Weights of a small image VAE: decoder activation silu, 5700 steps.
Rows from block 3 of the decoder, named by matrix and row number. Rows with one number belong to one channel. Each number is 50 + 15 x the weight over its row's rms, rounded and kept within 0 to 99. All counts start at 0. After the name is the row's rms in percent of the matrix's.
# convs0: first 3x3 conv (decoder.decb.0.1.convs.0.weight, 96x96x3x3), inputs 90-95, a 3x3 kernel for each
# convs1: second 3x3 conv (decoder.decb.0.1.convs.1.weight, 96x96x3x3, transposed), outputs 90-95, a 3x3 kernel for each
convs0.31 112:57 29 34 70 47 29 44 60 45 47 45 49 51 62 57 36 46 40 32 36 56 37 35 57 50 59 73 82 62 53 68 56 39 48 27 50 27 21 25 53 74 50 42 48 38 71 58 42 66 60 55 37 32 49
convs0.32 092:73 67 63 71 70 72 54 61 58 53 50 63 44 47 63 57 34 48 47 52 45 43 61 30 51 70 38 42 30 30 63 56 48 55 56 61 57 51 68 38 28 39 36 53 55 23 51 24 50 39 37 59 29 50
convs0.33 090:33 21 54 29 33 39 96 37 54 38 44 59 67 59 62 69 39 32 41 53 46 58 50 64 58 53 69 28 49 58 21 35 61 04 28 48 54 54 40 33 46 56 37 41 37 56 33 42 59 36 23 46 51 35
convs0.34 074:40 38 39 35 66 45 67 67 48 42 41 32 59 57 53 56 55 54 32 26 23 40 47 33 64 45 38 54 51 48 52 56 56 47 36 42 38 45 52 46 51 63 70 64 77 58 68 47 78 58 40 70 33 37
convs0.35 098:69 69 18 53 86 08 35 76 35 45 57 31 58 43 50 53 42 39 38 33 40 40 47 40 45 49 50 44 50 48 58 76 52 79 92 32 49 51 57 42 60 30 39 55 33 45 47 35 32 37 25 46 49 23
convs0.36 096:81 62 56 89 43 61 71 57 71 64 66 53 32 34 46 36 37 49 63 51 57 19 40 40 23 34 41 31 45 57 35 33 28 56 07 54 57 50 30 52 45 74 40 34 48 55 55 55 64 48 57 56 62 52
convs0.37 093:46 53 56 63 59 48 81 46 60 78 72 58 65 35 44 52 41 42 47 44 38 27 46 22 29 36 35 26 11 34 54 44 39 45 39 44 25 51 55 48 41 67 34 50 51 51 66 53 81 34 49 29 55 26
convs0.38 118:28 61 72 72 43 13 40 39 40 52 57 71 56 42 28 59 64 68 60 60 53 50 52 57 64 62 64 31 52 40 60 25 57 48 35 47 47 68 60 65 41 31 47 41 36 68 51 52 80 55 54 72 41 28
convs0.39 085:54 36 29 34 32 64 33 29 40 38 71 73 49 50 80 44 24 45 49 50 71 45 48 58 42 29 43 61 37 22 47 71 68 41 33 41 39 62 64 35 55 69 52 62 58 38 35 41 42 44 27 44 39 42
convs0.40 111:48 58 68 69 65 62 42 46 41 46 46 56 50 47 52 67 60 55 45 31 52 43 43 57 43 47 55 49 60 45 39 51 46 51 58 40 52 59 63 40 19 29 31 27 50 21 53 58 48 42 47 43 58 64
convs0.41 104:36 27 44 34 71 44 66 32 39 49 47 42 45 53 58 50 64 51 52 55 36 71 49 45 76 64 47 38 25 51 41 57 48 84 16 62 43 30 50 66 61 56 59 49 41 44 43 34 70 53 52 50 45 23
convs0.42 099:20 43 52 30 17 37 51 58 41 38 45 56 29 61 37 47 57 35 57 53 58 49 37 58 34 37 32 37 32 57 44 32 66 71 57 47 27 41 22 80 99 79 43 40 31 54 40 50 42 40 31 63 42 39
convs0.43 105:76 58 47 78 64 56 54 51 53 46 54 31 35 49 33 42 59 59 38 32 43 30 47 39 42 48 62 55 55 33 57 33 04 48 25 56 42 57 58 66 67 49 61 60 69 64 22 45 65 67 32 40 59 34
convs0.44 102:32 41 42 49 35 41 76 67 59 22 14 58 74 42 57 36 40 56 24 45 44 33 50 57 43 50 44 55 52 45 27 71 69 31 49 51 41 42 58 40 52 48 67 70 68 61 41 36 41 63 35 44 45 44
convs0.45 099:58 56 45 53 59 32 42 69 67 51 47 54 49 53 41 58 69 65 32 53 62 45 51 52 35 54 34 65 65 07 74 57 43 63 47 47 64 61 57 34 50 43 41 68 66 28 72 44 45 41 71 27 47 59
convs0.46 100:42 47 65 70 64 88 64 60 82 75 73 64 54 55 45 59 60 44 59 58 65 50 49 47 31 55 58 45 14 27 65 40 36 72 52 34 73 79 60 57 65 46 46 55 45 44 21 54 58 32 50 41 57 52
convs0.47 100:28 55 73 57 70 36 73 91 74 56 52 59 63 39 42 49 61 34 35 42 48 38 57 38 61 61 56 38 18 47 46 68 88 60 66 37 58 41 53 65 65 50 51 49 42 64 56 28 56 47 42 37 47 33
convs0.48 097:48 80 65 40 87 62 01 50 67 59 75 68 61 49 65 67 52 55 39 34 57 48 34 60 55 40 55 57 46 30 46 37 35 71 20 24 38 45 37 45 61 58 29 45 36 12 29 46 26 13 53 30 37 49
convs0.49 091:07 32 48 13 28 56 20 23 23 51 52 56 41 46 53 46 23 40 40 51 49 51 48 54 57 58 54 66 58 48 67 17 48 35 50 52 58 52 45 42 45 56 28 32 52 56 50 55 51 62 60 49 59 47
convs0.50 109:56 55 56 63 51 65 41 44 45 64 48 58 50 42 41 63 57 49 50 42 62 53 50 49 49 56 46 48 65 61 53 56 62 55 49 40 47 74 54 33 50 49 55 77 68 41 54 26 63 49 69 50 54 52
convs0.51 100:71 60 35 60 66 56 33 47 56 59 43 31 31 59 40 72 39 48 44 49 46 42 49 58 51 40 59 69 42 51 62 30 63 46 69 59 39 05 66 59 45 28 20 44 37 50 62 39 75 49 61 65 72 49
convs0.52 097:51 54 45 46 53 58 44 53 59 36 46 25 37 50 41 15 46 54 62 49 41 58 58 43 52 47 50 39 38 64 48 68 58 47 63 68 54 55 53 62 53 66 65 65 68 42 36 31 34 29 51 29 39 41
convs0.53 103:43 65 58 48 70 53 42 46 57 62 47 41 59 66 67 59 49 42 41 58 57 31 38 46 49 33 40 39 49 65 57 64 62 59 62 63 43 33 57 51 77 50 56 58 62 58 37 62 13 43 17 76 42 51
convs0.54 106:18 50 51 42 28 39 68 40 11 57 60 73 31 25 42 50 47 54 45 50 70 38 51 66 32 56 59 56 31 27 53 48 30 68 66 51 45 54 63 46 50 53 55 61 52 47 40 46 58 74 43 60 39 58
convs0.55 096:22 50 52 50 77 45 65 69 52 60 63 48 67 59 47 34 53 42 41 48 37 55 53 48 54 69 42 49 40 45 23 23 56 46 60 69 62 56 65 39 52 53 62 55 66 60 61 51 65 39 71 58 61 39
convs0.56 103:00 36 00 28 34 37 43 38 44 48 64 40 53 77 58 43 51 23 53 54 51 58 50 48 70 51 58 37 59 45 36 44 57 52 55 57 66 21 30 64 47 45 49 45 39 46 46 51 59 49 67 49 52 54
convs0.57 108:55 33 63 55 39 61 48 46 55 42 74 70 45 57 69 20 62 71 39 38 58 48 46 54 63 47 70 38 58 34 45 70 57 53 53 52 41 48 41 31 59 40 29 70 38 18 44 50 19 35 36 29 44 43
convs0.58 117:46 55 51 42 60 62 27 55 53 54 45 41 48 42 58 47 37 26 50 42 53 42 38 47 55 34 73 43 53 53 47 72 52 46 41 64 28 64 48 28 52 52 43 39 48 64 37 59 61 64 47 53 29 44
convs0.59 094:54 37 65 43 46 43 22 33 68 43 50 44 68 57 48 56 64 47 47 48 24 40 38 40 39 50 51 63 59 54 36 35 56 66 45 63 35 67 59 48 61 39 57 63 57 35 52 43 50 57 46 54 28 42
convs0.60 107:49 60 53 43 57 52 53 45 45 47 52 32 47 62 32 59 65 45 53 35 51 51 37 42 48 48 47 49 42 52 53 44 56 48 54 63 39 49 55 63 52 52 43 61 53 40 48 50 44 46 30 64 44 62
convs0.61 095:61 43 35 69 38 34 28 28 56 69 63 47 66 50 57 55 58 38 39 39 31 39 33 30 65 31 61 36 31 43 41 41 43 65 19 30 60 57 61 60 63 58 34 30 27 70 56 59 63 64 72 42 57 33
convs0.62 107:48 27 54 57 49 37 81 61 75 70 66 46 63 49 38 73 42 42 45 52 67 35 39 52 09 27 39 37 33 29 38 21 30 29 32 30 61 80 71 46 59 43 50 51 52 49 46 55 44 41 58 40 51 56
convs0.63 114:40 53 35 54 74 45 46 36 27 58 50 79 76 43 65 50 38 59 37 41 31 37 49 46 48 47 76 21 51 40 25 38 20 53 64 54 33 32 37 62 49 54 64 41 65 29 37 41 48 50 62 55 47 45
convs0.64 106:72 39 50 72 69 54 66 72 60 48 53 58 44 55 67 51 63 70 24 29 43 43 44 51 59 53 40 07 34 41 45 58 42 46 58 37 24 40 52 77 99 68 62 71 64 63 38 44 78 49 44 65 55 45
convs0.65 099:52 46 48 24 22 38 50 50 37 40 47 45 60 56 56 59 54 70 36 29 40 35 23 43 54 46 64 68 60 47 45 36 23 29 45 41 53 21 27 59 58 72 42 38 44 67 55 51 68 61 57 52 71 64
convs0.66 097:28 71 56 09 41 72 24 01 39 51 56 29 70 47 49 56 53 56 35 46 57 59 40 61 56 57 53 54 61 43 61 70 50 42 59 44 48 70 32 58 44 23 57 61 70 51 49 69 43 60 48 36 39 62
convs0.67 102:75 90 66 62 80 82 34 69 65 30 40 43 35 57 52 50 78 80 25 29 46 32 41 56 57 52 28 61 72 76 54 59 53 78 74 57 38 39 49 44 44 43 76 87 74 53 23 32 44 59 53 41 42 50
convs0.68 099:55 56 49 33 42 46 44 43 57 48 48 44 42 33 37 67 51 38 58 53 40 54 56 55 63 59 63 37 36 37 47 47 58 24 38 53 26 34 29 60 63 55 34 38 32 59 58 56 58 50 51 57 61 57
convs0.69 093:40 35 47 43 61 59 56 47 41 64 41 56 61 37 35 64 45 52 36 28 42 45 49 64 31 31 37 52 46 58 48 38 84 63 41 64 35 28 34 52 40 31 38 31 32 43 60 41 73 54 64 54 61 56
convs0.70 104:36 35 19 55 51 27 43 42 48 72 64 65 61 58 26 53 56 38 74 66 32 61 48 20 38 15 36 53 54 43 44 51 40 52 45 35 66 35 41 80 69 66 65 34 35 56 38 46 50 50 51 68 30 41
convs0.71 109:65 50 60 65 50 56 53 55 48 49 26 40 50 55 63 34 41 39 48 41 66 49 43 42 39 39 70 39 53 62 48 53 43 56 63 46 91 99 72 26 25 24 67 94 63 42 54 54 45 74 67 45 47 65
convs0.72 105:50 57 72 41 28 43 27 26 28 49 49 55 47 37 24 52 55 48 28 24 43 34 37 39 60 53 49 54 54 56 52 49 45 51 22 43 51 66 99 57 31 40 26 43 74 63 47 61 62 56 44 65 56 74
convs0.73 093:38 60 61 51 57 89 79 34 55 69 53 64 66 55 51 47 39 41 34 39 28 27 53 31 52 41 44 42 58 42 36 55 34 36 60 50 46 42 28 50 50 78 40 50 57 58 21 44 65 53 47 54 56 51
convs0.74 107:31 40 46 60 55 50 43 43 54 59 69 62 53 57 40 61 61 54 42 53 60 40 37 55 38 21 44 46 51 52 49 32 43 61 62 57 41 44 38 59 44 37 22 26 42 47 45 59 61 53 46 65 38 61
convs0.75 100:38 31 70 55 06 52 66 35 42 43 42 40 54 48 65 49 49 47 36 45 50 33 38 56 45 51 62 46 55 87 42 22 43 70 40 53 29 05 23 61 83 73 44 43 43 64 64 40 53 63 56 46 58 44
convs0.76 101:49 63 44 54 49 51 46 49 56 42 69 63 31 42 35 38 59 59 35 31 40 49 47 49 54 44 47 61 35 49 42 41 49 64 46 46 57 50 57 49 39 56 27 30 59 37 61 37 51 63 56 49 77 48
convs0.77 101:53 52 33 49 57 50 57 62 48 45 44 53 55 52 27 47 52 47 48 38 61 39 39 45 37 52 57 49 59 56 46 49 59 41 64 43 76 70 41 32 26 33 78 77 52 50 63 48 51 52 69 42 42 53
convs0.78 109:24 40 40 21 20 23 30 15 16 34 53 80 32 47 53 41 34 32 58 52 67 37 42 56 24 40 53 32 30 42 67 40 59 61 49 50 53 62 52 39 47 72 31 38 58 39 62 47 57 55 53 38 52 29
convs0.79 091:94 56 45 73 36 24 52 61 50 47 60 42 42 38 58 57 51 59 48 25 61 55 25 37 44 40 44 47 62 22 48 90 24 38 63 59 50 49 54 22 45 49 46 56 52 39 60 43 60 65 34 46 62 31
convs0.80 105:29 23 64 45 40 85 53 36 63 64 55 50 58 51 46 59 38 60 09 25 46 14 47 60 18 48 67 36 40 43 52 61 51 60 52 40 69 58 45 71 32 54 71 45 56 41 44 52 21 55 38 22 56 60
convs0.81 090:52 43 37 00 19 33 11 11 36 34 41 46 37 59 34 51 54 57 63 36 53 74 57 66 69 62 77 52 38 54 47 27 36 33 43 58 72 69 43 38 48 56 66 66 44 56 63 52 57 42 63 42 48 44
convs0.82 115:38 49 55 63 60 70 56 55 45 55 51 40 47 39 36 53 39 40 55 60 46 53 54 46 45 51 47 52 42 53 48 44 43 54 47 56 91 99 73 20 27 15 85 99 70 60 54 48 63 54 54 51 50 42
convs0.83 116:54 71 57 20 62 33 50 42 17 27 33 16 37 44 04 62 54 36 63 47 59 57 44 82 61 51 63 37 43 46 25 42 41 38 43 45 21 75 69 28 47 49 23 33 44 50 48 46 53 43 58 33 29 54
convs0.84 106:53 19 33 62 63 46 59 68 44 60 62 62 36 47 67 37 26 59 25 34 20 46 53 35 45 35 16 36 46 27 64 69 42 26 54 37 51 57 53 51 40 40 46 33 43 64 60 33 72 63 66 54 64 70
convs0.85 106:00 31 17 03 35 48 21 45 43 71 39 51 60 35 55 24 37 49 39 50 57 53 37 37 52 51 46 54 70 46 55 53 53 36 78 57 43 45 38 33 52 46 34 38 48 35 31 47 58 54 70 66 43 69
convs0.86 097:19 37 37 24 44 54 00 26 16 54 58 49 42 45 58 62 32 48 29 48 58 36 49 50 49 40 22 25 67 44 64 62 58 58 68 67 33 30 38 70 66 38 34 41 31 19 31 50 23 41 63 48 37 65
convs0.87 090:53 60 76 49 53 68 44 46 48 57 35 52 45 35 43 57 36 48 36 48 61 38 54 61 59 51 50 50 80 52 62 61 45 66 75 59 51 50 56 52 57 43 71 53 40 51 47 53 39 49 53 39 37 38
convs0.88 089:77 67 43 78 50 73 59 64 72 61 53 55 69 75 56 22 40 40 48 44 45 41 39 43 55 56 52 25 28 31 44 04 17 74 42 44 40 40 43 53 55 74 51 35 48 64 56 55 52 64 55 42 55 50
convs0.89 104:26 73 26 64 86 64 41 65 46 43 41 45 39 59 62 47 77 62 48 38 32 40 38 25 37 43 52 81 60 51 68 72 42 72 64 35 28 59 64 34 49 27 45 70 64 32 39 23 29 44 49 35 19 53
convs0.90 093:65 73 39 65 77 50 39 68 75 50 62 54 37 62 60 34 56 39 18 18 63 25 26 54 47 45 40 32 25 58 19 29 61 39 46 53 27 55 63 40 69 49 59 78 45 29 57 41 48 47 42 57 36 48
convs0.91 095:61 59 48 53 46 55 75 42 51 72 64 62 50 44 45 56 58 57 48 45 49 58 62 43 45 51 49 49 43 51 57 44 52 46 37 54 43 29 47 64 58 71 56 28 34 46 66 43 48 48 51 46 37 41
convs1.31 108:59 60 76 41 36 13 63 53 47 64 78 83 39 42 44 36 37 44 38 46 47 65 31 38 60 55 55 74 69 60 29 33 45 40 51 47 54 43 73 34 60 53 70 46 64 52 53 60 77 50 46 35 46 50
convs1.32 077:39 47 42 59 35 43 33 28 44 53 56 31 35 46 16 51 48 42 58 48 48 44 64 25 51 58 42 39 44 24 72 50 75 55 56 61 44 66 76 18 52 48 50 49 79 46 60 34 54 51 47 46 52 46
convs1.33 087:56 64 41 60 65 69 41 36 55 47 42 49 53 44 48 36 43 47 50 38 33 50 43 39 58 43 46 81 97 94 73 56 70 53 59 46 62 39 43 82 37 47 71 40 36 56 46 39 57 56 49 51 52 52
convs1.34 077:45 29 55 37 53 48 48 38 42 39 46 50 27 42 54 51 47 56 58 67 75 53 40 53 51 54 57 31 28 43 39 49 28 45 33 42 38 19 39 56 53 47 42 45 58 48 58 68 39 36 46 46 50 53
convs1.35 112:47 30 57 28 60 48 28 41 36 41 47 49 28 78 61 30 60 61 32 48 60 34 27 47 32 36 43 58 46 45 70 70 52 72 52 56 32 46 54 37 60 54 52 63 62 42 58 67 48 51 64 48 54 57
convs1.36 092:54 59 60 54 42 64 25 21 39 42 48 46 57 56 35 56 34 34 52 46 40 39 56 52 50 51 62 76 59 56 73 51 60 67 59 51 45 52 45 70 44 51 62 56 40 31 53 57 50 60 48 48 50 53
convs1.37 098:40 42 74 46 58 56 39 50 42 47 48 47 45 41 40 37 45 49 50 60 52 54 45 51 50 61 54 55 15 28 57 56 20 54 60 46 40 60 52 39 30 55 48 56 52 48 57 49 42 58 51 49 55 54
convs1.38 096:38 46 54 59 42 58 76 49 53 38 45 51 49 60 38 53 40 46 49 50 51 39 52 45 56 46 56 44 58 50 49 62 43 46 85 55 68 59 42 62 61 64 64 69 40 45 48 44 39 45 46 49 37 52
convs1.39 093:63 65 62 58 68 75 68 45 47 58 77 56 30 40 54 31 33 37 38 38 58 58 54 51 55 48 55 58 34 45 52 36 47 75 53 43 62 55 59 28 21 42 29 31 41 41 52 51 35 41 44 37 45 52
convs1.40 086:67 68 53 70 45 68 59 71 53 45 48 35 52 65 42 48 49 48 46 41 38 29 69 40 48 45 52 47 75 50 78 37 80 36 78 45 85 90 74 56 32 42 63 69 71 42 45 41 44 56 44 56 61 54
convs1.41 098:64 50 61 40 58 32 36 35 46 46 57 54 39 53 44 35 45 54 46 59 60 57 35 66 53 62 42 73 61 29 54 37 54 61 47 64 58 67 59 63 99 28 81 37 43 39 37 48 57 41 39 57 40 29
convs1.42 058:52 40 44 53 64 52 51 62 84 44 41 34 60 61 52 57 56 61 45 54 48 62 38 47 48 44 49 47 46 66 35 39 43 32 41 42 36 26 49 26 02 53 80 50 88 54 55 53 49 53 49 38 44 44
convs1.43 089:51 63 67 86 52 54 55 52 52 29 53 61 42 55 48 39 57 48 55 40 49 43 58 40 49 40 53 43 68 28 56 39 27 21 69 31 25 34 44 37 78 41 54 66 47 47 50 54 64 44 50 53 51 59
convs1.44 070:42 38 49 26 55 40 51 57 54 40 53 53 29 47 56 31 47 38 58 63 51 57 47 55 49 62 54 66 67 46 35 42 36 63 51 47 26 05 49 52 55 56 63 41 48 56 65 60 54 49 51 46 51 57
convs1.45 091:44 53 58 50 60 47 43 47 48 34 64 46 38 58 46 45 58 53 50 63 45 54 45 44 54 54 45 47 46 52 66 55 33 64 50 49 52 29 62 37 30 47 51 43 75 49 64 38 40 58 46 47 54 40
convs1.46 065:58 51 56 42 42 60 26 36 52 66 69 43 69 50 63 51 55 43 38 56 42 49 45 62 66 55 68 73 50 72 60 57 49 61 60 60 58 41 57 36 15 39 48 05 28 48 64 62 54 67 66 55 62 61
convs1.47 114:45 21 48 41 44 45 46 24 43 47 51 46 52 53 34 42 57 43 51 55 48 55 37 55 48 61 55 52 45 33 50 54 64 56 52 57 42 50 60 48 55 20 89 59 48 51 44 49 37 27 45 49 43 39
convs1.48 069:36 35 45 44 38 60 25 36 64 51 31 50 60 36 50 39 27 45 55 45 60 56 40 59 58 46 57 46 56 45 52 70 47 64 47 41 46 40 55 00 26 39 34 59 26 52 46 55 41 42 48 47 48 54
convs1.49 124:53 51 75 62 54 56 57 53 46 56 56 68 46 37 48 40 38 39 53 37 46 41 65 51 49 55 50 54 85 65 35 53 56 71 33 35 37 67 37 57 40 55 42 40 44 36 44 61 46 39 42 48 51 53
convs1.50 137:55 42 48 52 47 65 58 57 54 49 60 46 50 45 56 48 62 49 51 58 53 56 35 55 47 56 45 60 35 43 41 82 50 57 25 64 46 42 40 57 44 56 48 41 50 51 47 55 33 57 41 59 50 69
convs1.51 097:60 39 63 62 66 22 47 62 26 65 61 83 42 88 54 48 42 52 46 44 66 40 56 32 34 60 51 40 45 50 68 32 70 37 68 39 53 60 28 65 43 79 70 60 51 65 46 50 52 76 53 44 61 70
convs1.52 102:85 68 57 70 59 55 59 47 44 49 48 51 49 47 48 45 45 44 45 49 49 47 55 49 43 55 50 28 34 29 11 33 36 17 25 38 39 46 56 37 43 47 36 35 43 35 40 45 43 48 46 38 39 47
convs1.53 128:39 26 54 28 61 47 46 40 53 54 54 54 52 53 62 43 63 60 55 60 58 55 33 57 44 56 51 44 27 38 32 69 33 53 30 57 47 28 62 37 62 46 51 33 49 56 81 48 62 53 65 41 75 54
convs1.54 097:48 48 61 65 71 57 56 57 47 48 69 59 51 46 50 39 39 47 62 56 52 48 49 59 53 55 56 48 55 44 76 72 36 56 48 45 37 09 51 03 32 36 58 47 44 61 56 54 53 41 44 43 49 52
convs1.55 093:47 28 59 48 66 64 53 51 73 53 42 46 39 53 29 41 29 39 56 59 55 52 50 58 42 68 42 42 60 69 53 65 55 75 50 66 20 50 31 28 46 44 66 50 57 49 39 56 49 66 70 38 34 55
convs1.56 093:60 56 58 53 68 44 51 55 68 49 50 58 59 55 60 70 56 50 40 55 49 44 45 52 49 45 49 51 68 78 51 65 50 31 60 70 24 70 31 76 72 56 64 49 44 47 40 54 43 52 58 45 46 48
convs1.57 092:74 28 80 48 67 51 47 58 48 52 64 52 54 60 58 55 58 68 41 57 63 41 47 63 47 46 63 54 40 59 49 47 66 50 53 62 47 38 32 44 47 18 64 23 49 48 48 54 47 43 72 37 42 52
convs1.58 092:60 44 40 58 58 29 43 58 34 58 50 54 46 20 61 47 36 55 57 23 47 53 51 33 61 42 54 50 67 39 38 69 87 52 65 59 70 78 48 67 66 78 47 67 62 41 36 56 57 30 41 49 45 59
convs1.59 103:41 60 51 32 37 66 32 54 46 42 43 33 59 36 50 53 59 53 50 50 63 39 46 48 52 40 52 47 48 34 20 36 61 55 34 50 51 27 27 53 52 57 45 44 47 42 52 60 32 29 49 58 66 57
convs1.60 180:36 56 45 53 31 63 58 48 52 48 64 46 69 34 65 59 60 60 54 55 48 70 36 66 60 45 58 54 44 59 38 68 50 50 54 49 50 47 53 42 37 47 35 57 36 46 64 49 43 71 38 51 56 57
convs1.61 121:51 48 54 48 44 68 54 46 58 54 59 50 47 58 43 35 45 33 40 48 55 50 35 59 54 58 59 81 72 62 54 77 50 74 60 42 51 67 59 48 62 41 59 58 48 32 48 56 39 50 61 52 63 66
convs1.62 089:37 58 57 41 37 51 36 36 49 67 79 66 62 68 59 56 59 54 42 50 46 37 50 48 56 47 60 78 75 52 78 69 73 67 94 67 54 54 64 52 31 40 38 17 33 39 56 56 47 56 59 54 67 64
convs1.63 140:56 42 49 60 28 72 59 32 66 64 57 51 69 54 54 53 54 60 49 46 48 62 38 53 54 45 49 48 54 56 23 86 48 43 66 48 36 37 43 32 48 72 41 45 74 44 49 41 66 20 66 55 25 38
convs1.64 110:50 46 70 34 42 42 37 32 26 50 42 45 38 50 41 25 38 28 63 62 59 66 35 45 47 60 66 43 51 22 17 48 10 55 55 53 39 11 48 35 45 61 42 34 45 55 59 61 63 36 54 37 34 50
convs1.65 078:30 22 45 74 62 50 43 48 62 40 34 41 56 69 33 23 30 35 61 71 47 37 40 23 47 74 37 43 51 26 58 66 54 61 42 40 35 25 65 58 53 73 52 35 58 54 46 41 57 56 48 42 53 48
convs1.66 094:69 57 22 81 55 58 83 57 49 55 63 35 63 38 53 68 59 33 59 43 42 48 49 39 43 37 46 45 56 65 48 48 70 38 59 49 34 71 70 23 59 49 28 28 32 69 64 45 58 57 45 46 65 58
convs1.67 077:35 41 52 52 47 43 30 36 44 29 47 45 42 54 43 46 58 48 49 62 52 47 55 54 52 50 56 79 71 47 77 59 23 34 18 24 28 13 38 43 43 36 61 62 47 53 63 59 60 64 69 45 51 60
convs1.68 117:62 29 33 51 63 49 55 45 42 51 24 38 70 70 60 47 31 47 49 57 54 47 38 33 52 58 55 57 56 51 27 59 77 57 63 59 82 75 43 47 38 61 73 61 50 49 43 47 51 54 42 49 39 43
convs1.69 081:49 40 59 54 42 58 57 37 37 41 39 41 42 51 45 56 40 46 63 49 50 37 50 58 40 44 54 53 58 53 26 60 33 62 75 51 54 55 28 89 79 57 39 45 43 49 41 48 46 43 55 50 46 57
convs1.70 106:48 38 46 39 65 51 61 60 62 60 66 53 46 48 61 46 66 66 44 44 52 52 32 52 49 51 55 56 28 59 15 50 63 60 55 56 62 57 82 39 82 56 69 30 44 38 39 49 59 70 63 41 57 57
convs1.71 086:47 61 59 46 33 41 55 70 60 57 72 54 53 24 53 58 80 56 50 46 35 49 53 69 48 39 34 57 40 68 31 63 26 57 42 81 34 50 71 70 43 43 16 25 54 46 40 50 54 52 54 47 50 52
convs1.72 099:65 50 51 41 65 62 60 50 41 60 42 49 58 57 81 81 76 51 38 35 47 55 57 51 39 31 54 54 61 67 40 55 45 55 41 50 72 70 47 70 48 72 68 57 62 30 42 52 37 61 43 41 61 49
convs1.73 103:22 42 37 30 33 44 36 26 45 52 53 40 64 39 23 55 50 36 56 53 56 56 52 56 56 57 48 55 57 54 56 43 44 48 61 35 77 53 60 52 36 49 48 55 59 39 54 38 46 39 33 45 44 33
convs1.74 118:40 46 50 54 55 49 42 46 53 49 63 51 51 32 54 50 69 54 53 59 42 54 36 63 54 58 39 50 18 72 56 99 51 28 23 85 66 70 80 47 66 29 81 63 88 52 46 41 53 53 47 44 41 43
convs1.75 120:72 45 53 28 43 43 57 20 44 63 64 50 50 43 37 46 52 53 46 44 58 62 47 56 44 50 50 60 41 30 48 49 36 21 42 47 43 42 45 34 41 42 64 57 61 42 54 52 49 55 41 36 19 41
convs1.76 133:49 79 63 57 27 40 51 80 66 51 52 45 54 43 48 56 58 60 53 46 36 40 51 67 54 40 34 43 47 57 52 54 49 49 68 64 81 92 79 52 41 35 72 76 84 53 23 48 52 63 46 49 36 50
convs1.77 138:38 53 44 56 34 51 45 69 52 48 58 48 58 43 53 46 57 54 54 54 50 48 43 46 52 55 39 65 39 56 40 86 76 50 35 63 40 33 56 74 83 54 31 21 61 55 39 42 41 52 57 64 49 38
convs1.78 094:58 50 53 68 68 58 51 67 70 53 64 53 37 52 52 31 37 43 46 61 59 43 45 55 65 52 54 62 41 51 65 55 48 53 54 45 38 46 45 31 34 37 25 38 38 46 43 51 46 42 62 49 40 57
convs1.79 108:54 84 84 51 48 74 48 67 41 64 78 49 48 55 67 45 62 53 53 51 48 50 45 52 49 54 49 25 43 33 45 39 76 74 50 61 54 53 60 36 72 46 52 45 51 66 67 57 75 35 23 45 69 35
convs1.80 102:45 40 17 36 12 35 27 24 60 54 61 41 50 43 31 54 46 39 48 48 62 47 55 56 64 57 45 64 42 56 52 30 60 50 74 57 34 30 25 54 71 29 72 60 72 47 64 58 34 61 50 28 53 58
convs1.81 096:93 65 54 79 67 84 50 72 56 55 45 62 62 49 52 40 46 50 47 28 38 41 41 37 47 42 36 62 81 68 39 61 96 56 65 49 68 71 57 81 50 49 49 39 43 49 45 51 54 39 34 51 44 44
convs1.82 149:50 73 50 56 21 48 53 89 50 40 54 45 56 54 52 43 56 50 60 43 48 40 63 54 49 35 41 59 71 60 55 30 64 50 72 55 50 55 48 55 63 44 45 45 41 41 43 59 57 54 50 47 51 64
convs1.83 069:54 47 24 65 57 56 60 64 46 57 57 44 61 55 69 70 65 71 47 38 37 42 44 37 51 34 33 39 76 73 36 59 92 41 64 71 70 74 88 49 66 75 32 56 84 46 41 47 48 44 55 53 48 44
convs1.84 104:43 37 67 59 61 48 36 43 54 44 59 57 19 52 55 37 41 55 46 50 63 54 40 52 35 46 56 69 54 39 48 48 28 64 36 22 59 42 41 45 61 50 38 24 42 34 51 55 54 46 48 41 47 43
convs1.85 100:45 38 49 39 46 38 49 57 50 41 51 51 29 22 44 47 60 49 67 51 63 36 57 66 44 45 39 56 46 58 56 77 35 61 38 51 76 80 45 73 41 38 45 49 55 51 38 47 39 49 42 45 49 42
convs1.86 083:50 36 48 47 65 36 58 38 48 69 65 57 57 60 56 50 35 37 44 42 63 53 46 46 42 57 57 38 49 38 41 42 39 51 54 45 60 61 91 55 81 45 84 48 60 46 48 42 49 44 52 51 55 56
convs1.87 082:47 65 28 82 48 51 68 52 36 42 54 35 58 52 58 66 50 49 37 46 39 33 56 34 49 21 66 42 48 65 20 32 30 32 38 40 21 53 24 56 53 70 59 49 58 46 58 59 55 52 60 46 58 50
convs1.88 071:53 41 50 39 42 44 36 47 69 56 62 51 54 51 31 40 45 50 50 51 45 53 53 55 54 50 60 64 50 50 54 26 26 78 86 77 42 39 48 32 47 41 49 51 48 50 56 47 51 48 35 39 50 58
convs1.89 103:61 63 63 42 34 56 55 51 64 45 44 47 34 33 51 58 71 43 37 43 57 48 61 57 48 47 55 67 42 47 59 36 03 52 25 22 75 53 41 40 11 60 67 63 79 53 50 62 40 45 49 52 59 55
convs1.90 076:41 48 54 30 35 42 37 34 52 49 45 42 38 39 44 47 53 43 38 63 65 47 52 68 39 48 64 47 18 67 18 47 47 61 52 34 30 41 30 48 43 53 35 48 53 41 43 69 39 40 70 40 41 51
convs1.91 100:44 31 48 51 61 55 36 36 39 43 47 53 47 70 52 48 46 37 32 49 51 40 39 48 49 59 64 71 57 48 59 48 38 68 41 39 41 28 50 67 85 68 21 35 33 43 60 59 59 51 50 55 52 46